python train.py --encoder_arch="vit" --encoder_norm="layernorm_no_bias" --decoder_inner_norm=false --decoder_tie_embeddings=false
Rows from block 5 of the image encoder of a small image captioner, named by matrix and row number. Rows with one number within an expert belong to one neuron, the router's apart. Each number is 500 + 25 x the weight over its row's rms, rounded and kept within 0 to 999. All counts start at 0. Numbers have three digits each. After the name is the row's rms in percent of the matrix's.
After each expert's rows are labels from the 100 images, of 14976, where the router gives the expert most weight on average: "top examples" is what is common among them. Only what is clearly more common there than usual is listed. The data: rendered roads seen from a driver's seat, with toy cars, trees and houses.
# router: router (encoder.blocks.5.mlp.router.weight, 64x192, trained with AdamW), inputs 0-191
# up: expert up (encoder.blocks.5.mlp.up, 64x96x192), inputs 0-191
# down: expert down (encoder.blocks.5.mlp.down, 64x192x96, transposed), outputs 0-191

# expert 35
router.35 075:531520543543509560547496454521500473449545518508522498507484512527528500526472495480519532521502486500502499485525519474550495531485520524504502493488477502518533553509496499456506506536504523492488506541520507461465522522534483523478535502518492512495498523517458495450498500534529474506451476514464511498485522508494506499496505539492489529489473477488527462550516504496517524529456474479484532485477496441529492466502508488450539517512489479469483527496537490466486500487452557452504511515538522518506452488497479467523457471503465474497485480533498530505503509498477468483
up.1 109:498507538500501458546505431548503473483494468507472475502500488561537477509507510509469493501518493516488522475541485459513473478533506497490506493522488469489484494514479527473503498499475510522523524459438501550488521509487512499511499481474539483548514487542526519489465480496473518491489463486494463504497497482503529498486466466526535492500514539449508481530471544468540512510460509468506495536521474513508552488491490542469491519484437531549501507523512518539501509530505490489488467539526538488481448480501488511541494492491510487480487534472488508553512500523528470514
down.1 107:453439513464509507492537516448451550503486505479482499510497540509492490476460474520506497493494482488477536515549469497485493470496479542517510508509477548523501481474438490509513499489461500504509519537474489511547524468542490488539493522490513507529501543500497501483513530515451510471514498481458487487524477499490485469480530502518526503512465473479507526488536481486516496514521509455502482522466498487501464491479491470516472516560452500505486487494509471523473485468494526493489516509445558502491524542504529515522500502511499520505482439490502495562472473516548541520
top examples: bends right; snowy verge

# expert 25
router.25 068:465498526515529480496511509500463500490489484522528497503496519510499509447491516464469531508528488482514522508495532530449485519493495547520468524475512491475509533494440530581486532544474531525490481480480498506498452497480528510491475518476524540505469449476495509532505508508485510511447509468471520433506467505457510479474477524522520478501483493560454521480473504478522539528499504493523445480505467482489485540516497492483508493506494477468523496548467481534509500470492517529476480517491478493442507532483507510546480518529494472498496523518452523529509481484505497504
up.0 105:483536482469533556477526533473484477518519541513516511480531498506463522520495469507498463508478538467499489495468508531460460521515517458492469487472449490491495495488482528525512489531524499450501504480510494507496462496516495527494482527484486490520479510422519467536478481484502480494453521506513502517527488500497476537512517512535512500471508510473496499514494521514512466463473505498484448545513509454492536535499530477494503494562513493521537517515509480488496508477499505502527528481474503561525526501542480463519524500461516505541528496531552567523519485484473463523
down.0 097:522490483487487505524458536501507528509514483485533498508458483483508504558485507521500452563488506503510510549510488492412504516526507511498498510514499504526511475478502501504481482524488528544534529528523506500498479473434465519505502452509441497509509525469503485463512554513494550473487511467477543514510530508546441489553509473532493491498474529502451464482499474482524538514507517470503521517515480490510530505480506528516523542462507526504495500494516509527479496515507484505486494501545474478483527478500472516473452467497507505462492518509437478515514530501497482472
top examples: bends left

# expert 1
router.1 066:499514514481482468494504476484451493516476447516515552512589485536551541508471498512527538510490518489501502486481521489492523505467484562488495536465494517490509571524477525534495490486518492522519483543475485485482484510530508498490500495477503501485494505504484494526472490489500524490499483524491522502523504518519522502488500551443458496522500482493508536493519492507517489524513512514498459503500507461552449519531520489486440470515521501488518527479535482541473479499480503528500510469528488489455570489509512482501505523516405482513504481490473495527504520465505478506
up.0 116:501498497540497570546521487507510465487484500511535495476467537511501495493471496497539523497500513517486500435501518509531541483480542484495496477485483454516491489463483498524457509489473505512527491523484483484499526478513493487529499517531526495495503483483502431504489533499504473443518498512489475496505501530517504499541494491498523471500503521470515494517480507495528490498534494524469519491474483498523520493542525485535508509538457521527471555476530480491552506535467491536509561489460535546503420511468506451448524490450515501503483480507483515475487530519489460488
down.0 116:500537554516547564477516455500514481512460492548490549508484472495488464499441511513550513512501485512512532505483535503527507481490503495496525556507505514514516532485453500495476513528436466525453497514485472533479510460536545533468492499494517567504533456488474508503512473517493518496494527474521495525454497471495490506508529500486469491515548515493512520489532465491482480519495509511494511510465511467490443496513480453531492505511507493458473511509502516460493494469492563535482490489529489508490493498518469478496511541496459530500497486499477497490516454500510517475
top examples: bends right; vehicles: zero

# expert 59
router.59 097:479486514522500485506524523521487515470521548465521468488521488446492488495523540517476462519469504502498478494522516511506476470487524489510509486548477455497493479489507482505476520471519482440479529526512520493500477485512509501486461512495471465516504485513444474560517498447493522519460489534499496513424481494513495484530538528515472520488510509478518545524480504495527509451535505480514499479494412484511496477484474533497522536507519530535502453501507509500534500490528513568484490549500493515518515530519494543485480474536523478477538510508455507510476507475517485486
up.0 109:521502503499510489497513473526484487500492523518495500508529516470491534496480507518526492536493517491476520495518513489451510479504489508504489489475495453493446498542524501521529523496517490450554481569488508478443528518463513461506510500501481447442497507504455479499504504461516528495502466525490508506453512511544478489509489507547495552510474558449487520528460493518496507437549527509524513522444499510509499506518462521518513541489480514453467508506488506527469457489491518502528483507466502529527510535511508490458496517511517484530506470459460494459506516508509493538
down.0 106:527528578513494538520469490499554477482486477466510516518499519473475508479472516495501481503493479520498509492461476529464541514493556517488443502482532491491506477495494469508494521468510524537486494488488465500527502466490523478478493493527509507526512486481502489520484518497485500541516489469495497475517519492525502472511489472483503512517518494531435442511480468529501463522458457476490533520552480473497536483499533492521537498473500465487481493498498545439518515492497481545543505482522505518452491458506501515553519475466503509514444503538511537508473540501536509468
top examples: vehicles: zero; dusk; line: no line

# expert 16
router.16 050:518500507497538497522505468501467554511484455520521487463535535549473495511498489475491497505508476504464486485489546520524491499500500518485487532447465498500500530513500499468447521532502505523508531552516544496503511524464528536529469525501533489485481505542497517453514535561479547481460476430457490473511459478513468452490539528517517516496507492525510475521500508467505475509512498520491526467508471466497536544490464523449531491492495514503544519480547500510474487503482493511496492496537513512501522463519481458508519522534491479506521475522518522533465494512500492493
up.0 101:499514512482515537503528479476464499486468517518483549465526528533504512495511491533510496525506517491427506506512502493466494498510477529476499517480517507536498496484480503497519530463462503493523513523496554458511503471550512484480480470486501456513533499515457502499495506509533498536447492551496521532482502495521493491471494568510484475508482476472553522496512500542501517480525421529485499536505460476510486501490525478484532450551485461485534463508498456569468506500481485506521516503515525491437504511479524508517508502507497479550507457509505481482519509477496508500
down.0 094:522509511526497444501431503470493474488468515525542444500523502479481503502494508490488480504476495482455516503495534538489497498500486457518483508476543531494528566489527569504513469498475482495498477516446517521467464532472528478489492484498499476474528472472502514487549476509511521498505499486529485478511475506485536532500496519488577483509479526495500491483517497519536524503503514444499565475503467513546507481488536499527507516476502546528478491515534513435496514498554505479503489486473521477526488488489459489476484532465530492504463490477507479520477480521516504494
top examples: bends right

# expert 21
router.21 130:486514489514471473461484524516487481485492494453557536489491491456548468482532562484505490536504456513543494517527465490460445491522487512505498514500525437530486519500513454538536482503533506534509513527513472512526491474465459486507438518459491561503490489489469480502532480469522500542473486480479529493461534486521503488493490524492503482485468493508521564502474499523482486501490506490526494493505496503486483496509497485516555536478559535516526475520520485484505497504524523541510500506478461516484501530492505494470505512504524493488522522453509553471490505501521531475
up.1 064:503534502460496495521506485489487526494510511492523507502542484550462547522490503469499475481454461512490477515481484483479532520514492479536489503527519451476477513532534486499532464485487509519503474528481521505544471464518492549499470463513493527555482428502490567468486549523501503540463507519533502466475492530435539490512543514480523532514563547487488495523516499486484472502535526503481491450524479509499494527453500511475493516493489474453509473505520486500490524487490513526533517495468526522514484481541501494523521494487527483468490500519493466485505495512475502484
down.1 065:477487500472534508498509488491461544491502496508466509475509517534504456504558564486523525494545481490511502461477488501532521485542519483503482464489483489492479517518527517507500453487474517516477479522507465499519509480538473434458511497504515511493473484498511500556545468498520492505502514522485500511446532528474520535507539499508501470512484491524494478495523500495537509514456487502500476521502519456498487482462495442522463430516545505509523512496479489496514457518490527477494433482540486499511550521521467485511479521517501468516476533538504472507530499527451484477
top examples: dusk; vehicles: zero; straight

# expert 57
router.57 053:499469518542515475523475483517497510495442513497520511462525523528548505509493489488472564517490513508484515479510513514471495452489536515532489496457476515500457563505477520460505536507482486472541539536514529474482492488479506503506486526524555518440512507489492481489502521545474474510462480500479474464534500541501475508488486490519530538525528492516488459516461493479548517485523520521476486476479488465513492508501511459494543509496521456479506503497533500505492521486492522438489471465540533528471547504540533492518480505520489498486515495518516537511463474455484488519
up.0 112:502487504498499457537480470479484517534478480459516528479488483481481478526483470489487501476509489519458526447526481489429540492493455551477497487555556550483481492505542500490505530523534501531514503487456520480512466521539534496515509490509500490491509504498509473527534524470462549476491473479481477473533491508511501488499461540471484528492524492496510471548481528485514511501456458477510528469496493528486492486510467498504530494442518515493559510498531513501461485521518503492492511519526481530514509524476497477542492516465500523534539523502461534477509479530525531506
down.0 109:527483490466489516507488494501476477507533502487513508539450491503503505530531520479479537480494511500551513493502509516535502481460461483500516519485512506524474550528462494505479528496511470486477555447477487486475517517487534488483497490536509483493548522483516493495480497541466515473544493480479490473542497451477521535467475458516533520471506518511476500505530511438507458521532495488443538484481518495486483525550490494496438531509493521483507474509532487482495462511477485514504519507483516526496472519516467490515516453505510518486492487563568487511557488480455491514
top examples: snowy verge; vehicles: zero

# expert 45
router.45 102:524509491492492522491474497509507499468477524504525528535515500500486500521523501497540543543492470483521534509513512473506462473491506539502469537489513506479528570486468485457514500510488481502497498511531514481508488474478518497528536494481480478491531456496491483529489520498513513547454541524456532486494515486507498475508465556566500513492524463493546517506483464505480467533454491538504551480479505492463437479502515484444482506494538450512504514507492486549525507461477526497485499467496487495466527457504472507485505564492475509509503515532443490492512508527523516519
up.0 099:521498494503489517507494490480488502516460510486502468476499498481529510550476521497520473563546491517441498508499474488467515542480514496499480487562532508520512408538487505474508504499485531483477498482476535523471534494507501450498446471486496522514476524518509483508485501508512484506456500526513443497504488469500513521493504558495442470435532527520489488505484506483487533508532517533485486522498452499525522507498505497509494477508494521490504500469516494521472478550520516466526494486533442501526535498436514557478524497506511508503516491472488479528533532496508475489
down.0 107:449522499540462498539532527528483513500508554524505501515545475480489481522504476517548501485507476489535520443529448507482490498474499475494497480485522545464475491474494522528493539484470478473500515488541503484537497488519447491473499531505493466515524456445521511515458476505529504521515499524496499541489512521458484466472512495486488465520525531547502505534511495470457547539504485510472488474537511482516526514539505495516507507505504509464472483521457490477526502492518484509499449513463508479543490511496493462460484523526554492513469508483531494535488493450494507531
top examples: snowy verge; bends right; vehicles: zero

# expert 20
router.20 113:501487494514508516480484533498489496526513511504492518478490494495501533515531469516507501447498526483500475533534455509491477511464524520518489532479453452474517467495507533489509468475512531505508490487567515476469478529511508500478488542484478504513462538496511505494545477522504504513493521465514490538460492496535508498554491526499485484491478520516523487491517500518506519481514493525519467503508522470509496483505530492462451468487513529532496517515550518425514504499560509547513480490480496457498545504490461474504466441533523476510498540452503486514470513445478574496
up.1 092:479499501488497547466452512510503474549519473494465532524495523468491519540484524514501541498485496477533496501491505491454491515513513490470442499533530448491443508537536476520478520529454513478495511468521566488524494509499516494523513531492479444514525535519497507519511485513499484465481516516536526480526496504487543484458525498540509541495497504515502470501521493507479498458478513512513559502558488447541545505490495478453507506485486464493482476511496494500456482493495506483464472475522500504522559534543508531477466490518484499470490477502491515521485509513459500479
down.1 081:506507489465481459508540505473470454499545474521464510556495506505445469453530497511464490557505507460543490519481506513472543472495491525501457504558473501485519497548526513489471473533540527504480499493459487508506455492496521536520513480495501509458523499523470510517449467512482522526501496477522511485493458450470517490495492503488522502481496518523499509506486541510513510528506504459465526489541488523507530506501494500518507475492496520510496472501514542494538538503500495530480468519483475554478533479560539501513464514509522510482510492489546498523481523546539473517
top examples: straight

# expert 34
router.34 108:508523493482491509493501455511494529511487486524469477482509477539536462536472494510502514482523512536481483485539487501514497470517479550496499479501524468488533491516471553466487476480486451487498494540521511528448492465500529480512498466491468519546500455519498542502509496506525533489509506519488451522472522523548516514492510477445494494480495506499452494491512548524470475489484516519520451506494477514529483490485496536507503524494558489495474532537487532489504511533516541507471512443547463515512553499487485541506492521544538536489492519519427503520526491488514481493
up.0 097:515488501466495514516487516493517576545460517546471479501521515446527495500466488495468473486486501486470468497516486510491492535516480543497492504496522472530508474509497546497500502519479495495536476519470485497557522427512505462545477512499507529477480512486513535469537538491499487472518504528511481489508503530512546492478511468436492512496498513482508493493476485490480516509493471430515429454482494513505479487507497528480471494496511485513508512498480526479502497550497507467506530476540497515505528475483472484483518520522495561515484508530494557532532527496475510442
down.0 098:478486530492504511500500499517544479499504490545496510474512486494477491522560476468521529464474489485542551484488497555491468529516436506508506526474506517494519465524461475488497524448473504536499502557498483514472490495508509499492504494501458499489448477509515514496436508477535450502505496512520536518470502543507542537536488492523503482522463488514472504474484495493496493462493504505460493526506493499483520477494529474483505500493478533460501481562535520495510499523514491485508498519487516528525488516498576467513496541558481504442478493496474504479488462465462503464
top examples: house

# expert 61
router.61 155:506497474517473529488502474485504507545510514495491483494451509518494511534467504535488448482471512515494487517486478514533521465476529464472567481501506510548516455527519480488481451491470461491489480536510548490529470461535509494483491499493505486498512490467506495503506505564509494500512491485525488500537522494522542522550463539520464494498566474503524528469544489509511498497504506514502504511524541499465511456475488447528492479519506496480496521492479515466482516494508540517503490471509470508511545504505460471458497463490499510498523480496518514484469485463439529428
up.1 093:527494521540483500513543488492519528520523519495506516461507469522513495521523507505472481480512500483515498524491486466530516468487502458493494465505515508524497451485500490537488490470499511519532549500465499502483466546511457512489533507488512501470463472525481519514513468443548527449489521485484534504536475537493512476509501519516509505500538516508497482484519493496503516492520518522501474496505537489533530442508526501510476525501472459594494512486507514483498511487476506526528512498485421507452511527486484484412499490517505454515493493502539555541508480484506481525
down.1 092:483504467490499501482480460523554502467514482490518507575468527494488524502490493502498487510504515523531498545493484535476505477505530514496492501490487530513447496491521521560489475516515550522504460512519454476503485500499497475570430461502495479503507504494529536482480522546462481478546497504534492456470528512457512529519473517510468492485519487491474524511530477552544520463540498486490502478521493459476524509533513465517478531510493518518472449537502503463488473483510509471464477533521537483518508509513475508516498522478500508533489492501514503454477481488458507476
top examples: tree

# expert 41
router.41 053:514484541517487457515524444483484495464512479504536498494502495512512521521518498497477552499515504497488489495482545521484459511458505518463480526503487521467509552488491530478478526511499426517496503523551538468450494531461516500497474519529520508509504453534522510515537508540479535505482493493484455522474506507464453479498501543536549529492547493503490478511518498499523501503493501521505495499492463472545503537487509525474499487463485487480538508514494523497476510532475521450493467520521516520479505465512490510508472462521427483520511496502531540530502490454482470537
up.0 112:502546553465514480490508502503522472511527532513489556524469476521492496544510514477485483522484487511479478551525547520443490500518500531487500487483511504507538471491535521486471450493499514468446495488494539508527497520487512509527495504506463480536492510502483534480513520474506491500478484531532454508501514498534471514520501493469506452478466477528486535545520509452485497504519485505502527508513512508489515457508482496497513528458502466503478526474481547506513530545477471480481485480501526471482527455490459550507461489527522466488496464489469562508514504488476516426
down.0 104:551469484450465465527476483509478511498508474500483490511521546457493508498492477566469465498514491465473548459448523538522538500471521467492512445498523460517568468479505552516499486492512477505500517505480475508504490450504541536534523475479469461493510505508496502481494491484523533490458458520518493461463465456513485471469513458487450501505496479462521472491496503500527534460519492526508507508512508501513468466549552509530500508533489545503518492512486507501471486501475483487522518531469476518511497519513480520500477511481530509499525522502510509519503531498483483501
top examples: snowy verge; vehicles: zero

# expert 6
router.6 055:492497528518506484508477469481488492496485442481487502466558502554515488469528482518475553472505520474472515480511528495462498539471471526465473497471502500471479574505471564455483523487503477531491511500516516487484477401498534504475518507524473497490518518534498480444527533548497501507478470509470495484511464515507471515504519477507549512491508491513442494508475510481502516530508511497497496481482477463512503558502479506501532497486463472472507516493505515507491520505496507511479497489575517516493515519463496500502476494509467489483534519539493522515490491450495488482
up.0 104:516526523520493544471480502486451499524530508455501512515515472456443494520521549503494483498457523482480498438503473475507512466521487515514450526513492493507478486508496502497504510494490483448485535524476529508521518472487510492495476552504474473500484494474487481478525509501516479502535497470494464481535488491495493532528480493493481524530467486568471558492518467489464503521570507526498505547537484481513485504497508499519473503517502515519554516491519533475527500452536515521509470488520493553462457489478507511526497459538498462537549503513480485532495494469510478489
down.0 105:539512507489518529477507524493471482547483455468472513526509488491447492486533499464524484488539515553532498505489499483453476510515480474491465538514516508526493487504540488485492550534517467542512485522481516520507509474504474482474513486503461474518475491461471499526468463495529471465491531525491430535500525501494483535505493530561508526526490501502505459480454492477493512518517497476471482538498522545469504451494525513511475496513507502523486533466496506472464520505468497492499518512553505480469516478513469529511494519487491485470485458534497507461521502556453544512
top examples: line: no line

# expert 4
router.4 050:471477520523518483509438460468499464507461497504531502489516551531514492482527469503464502499502522479490515490506520502500487482466526555518466489472516553485536559497471529488466516518509501509527495539518483466477515513487522524523530513504520513507498491522489526464492501502471532540484482489486481519525513512520471480523551486538575541561527510517479488495503531505530509532499465519487519490487470495504514503506513513450549489473516488513482494471508506499483494521491513479483452501536512537514513489506486497532478546518466470519522499517550556526458487443497504532
up.0 094:444558484520476466497508501511512501486536475501539469470480464532514508469505489527501561467505536512513526478557498537473487536531502489522507522478488514542484536500487516563481483434506498525530514535525481482504464550469491491470506495512464498472497457501494478503523492473501459506524466489508538480467479527532458489572522512441461512478502542527529479497501521502504486497468496509561509482549505501473521486491490515480484509498490507496499488501510486473456497464514510513473490527493489498495504497486508434520526480505499506518501529512495506519481502525478530477
down.0 088:502471492530489488507482492519512465482458488503484458501501500493502456461518504489496468531507494545482493477449517502448473518482490533497511501501533507474535516484511492508527516498512493475527496514478522485520519493502510480528478493540496476472513501513556537501473474496498491450459502460494502563485558509506508496482483498478490488537475515461479547509478551529497523514520461519478520520503465492467505533517521487498524481512486488471532551465480519538454448508477470500539535519471536505535559561465526518538501447467499505502513520512485505487526487506532484503
top examples: bends right; vehicles: zero

# expert 24
router.24 049:486470517516497473498470473473484472512444506511533507447553524506513472521523496472492554526504522508484540503487527535503485443483528524499464496451461539464494544506498529461471495492530486514494503528570512499483485473519558517499508521512515510482534514544538514484489511527494498547451474509470468476495483528502507482545493525533519521563521492483482466512498500470506522496527514513518488491465451526545520548509503517495505489474496550495519519522519515503495472511477512499494464510539526499500506481521483496496448515484446502526493484512519499518463506495497518494
up.1 105:501524495528502530466496504507468464518483528510502498501479516513477466493489518527513487526441501510465505478424463534458469457488509506483495480463486484525479498459478483550520465495479516493517454496473522522522539471487499479513507535482501534513521487519490481440514527538523495496533526481525495505486502488547507558519522507550466487530478484503493455511507492532476542505520499496518518479478475496497490498520511488495523454493496484511496547493493520474544484524499509505523513523479508507517446516538493501527544471431513529506494442476460455491525524465493506506
down.1 117:525492532501489492513455476537508482486522515496486494508495485542486506539513520484499481503510518488517542524509517509522511491520458454503456509507527493508472509526476461477499505506509485518493474494467480481534473531536444490528488511508566473528451489504537482514549496513543497485485506503483511498555440547421541521548463511506484525515497507535510480502498478463505453506467507523489505506537486539464531506493506453524536488522487510485503513507506495487506469469496521527460509458472471507486513473540526518451531529493455525460532487508515523494515494502498487499
top examples: line: no line; vehicles: zero

# expert 44
router.44 166:492474481509494480467512516513544454514481513484466515509487505512515533480458524490501469494523455502502498473460500487473501498537501487517520555490522517493497474496457488549509533515474524536459454515473470502488512491487467475508538468468475533488417553462511520507476530524507505472498532481525529502486492557466506515495501498514539483481531521487506513437498485484491512491471524521486507540517532535480507525527479473526476508505461501500499505472507476483523489520497476505510492553454531509483486521508557521468568512477503483503527469490483466471520511466481499502
up.0 105:506495494521509473556523523481476500488517470490524495481505476540533455479484498491445497547504439487512476431503486511504502501482551491508520559513467505486487493494529507535523507492506493534525493562515490500510528495501501443518486475490493529481484546507518506559517466469518518459463499536503497491514492508497509487464546546440489505471512474527511528497508453494490556527520516499493493501486482495494517492498492518460530505467473515502485512481470484456501527540479510512533482512546532494509485443475473522457539506496510474484524502501517523501520474466489491471
down.0 109:505492482515510498483469489508484543482504495522466481544434518450509552504470511513504505476489517483529506526491529507489522481507529440512481437495492442486482441482488507534505407494504487465522511533534504542475499505505507524484513508515488464534502503499523499510495555493491519519537496507504485515491523460558512492522518497502489452501480483506513481499536480476504486469497473501482506506494475512529490488503525498497509553492556516500475486504499504527510478495488543544452479503472514503510511504463436476466491541464540501529502542505484487485458504514511476496
top examples: truck; vehicles: two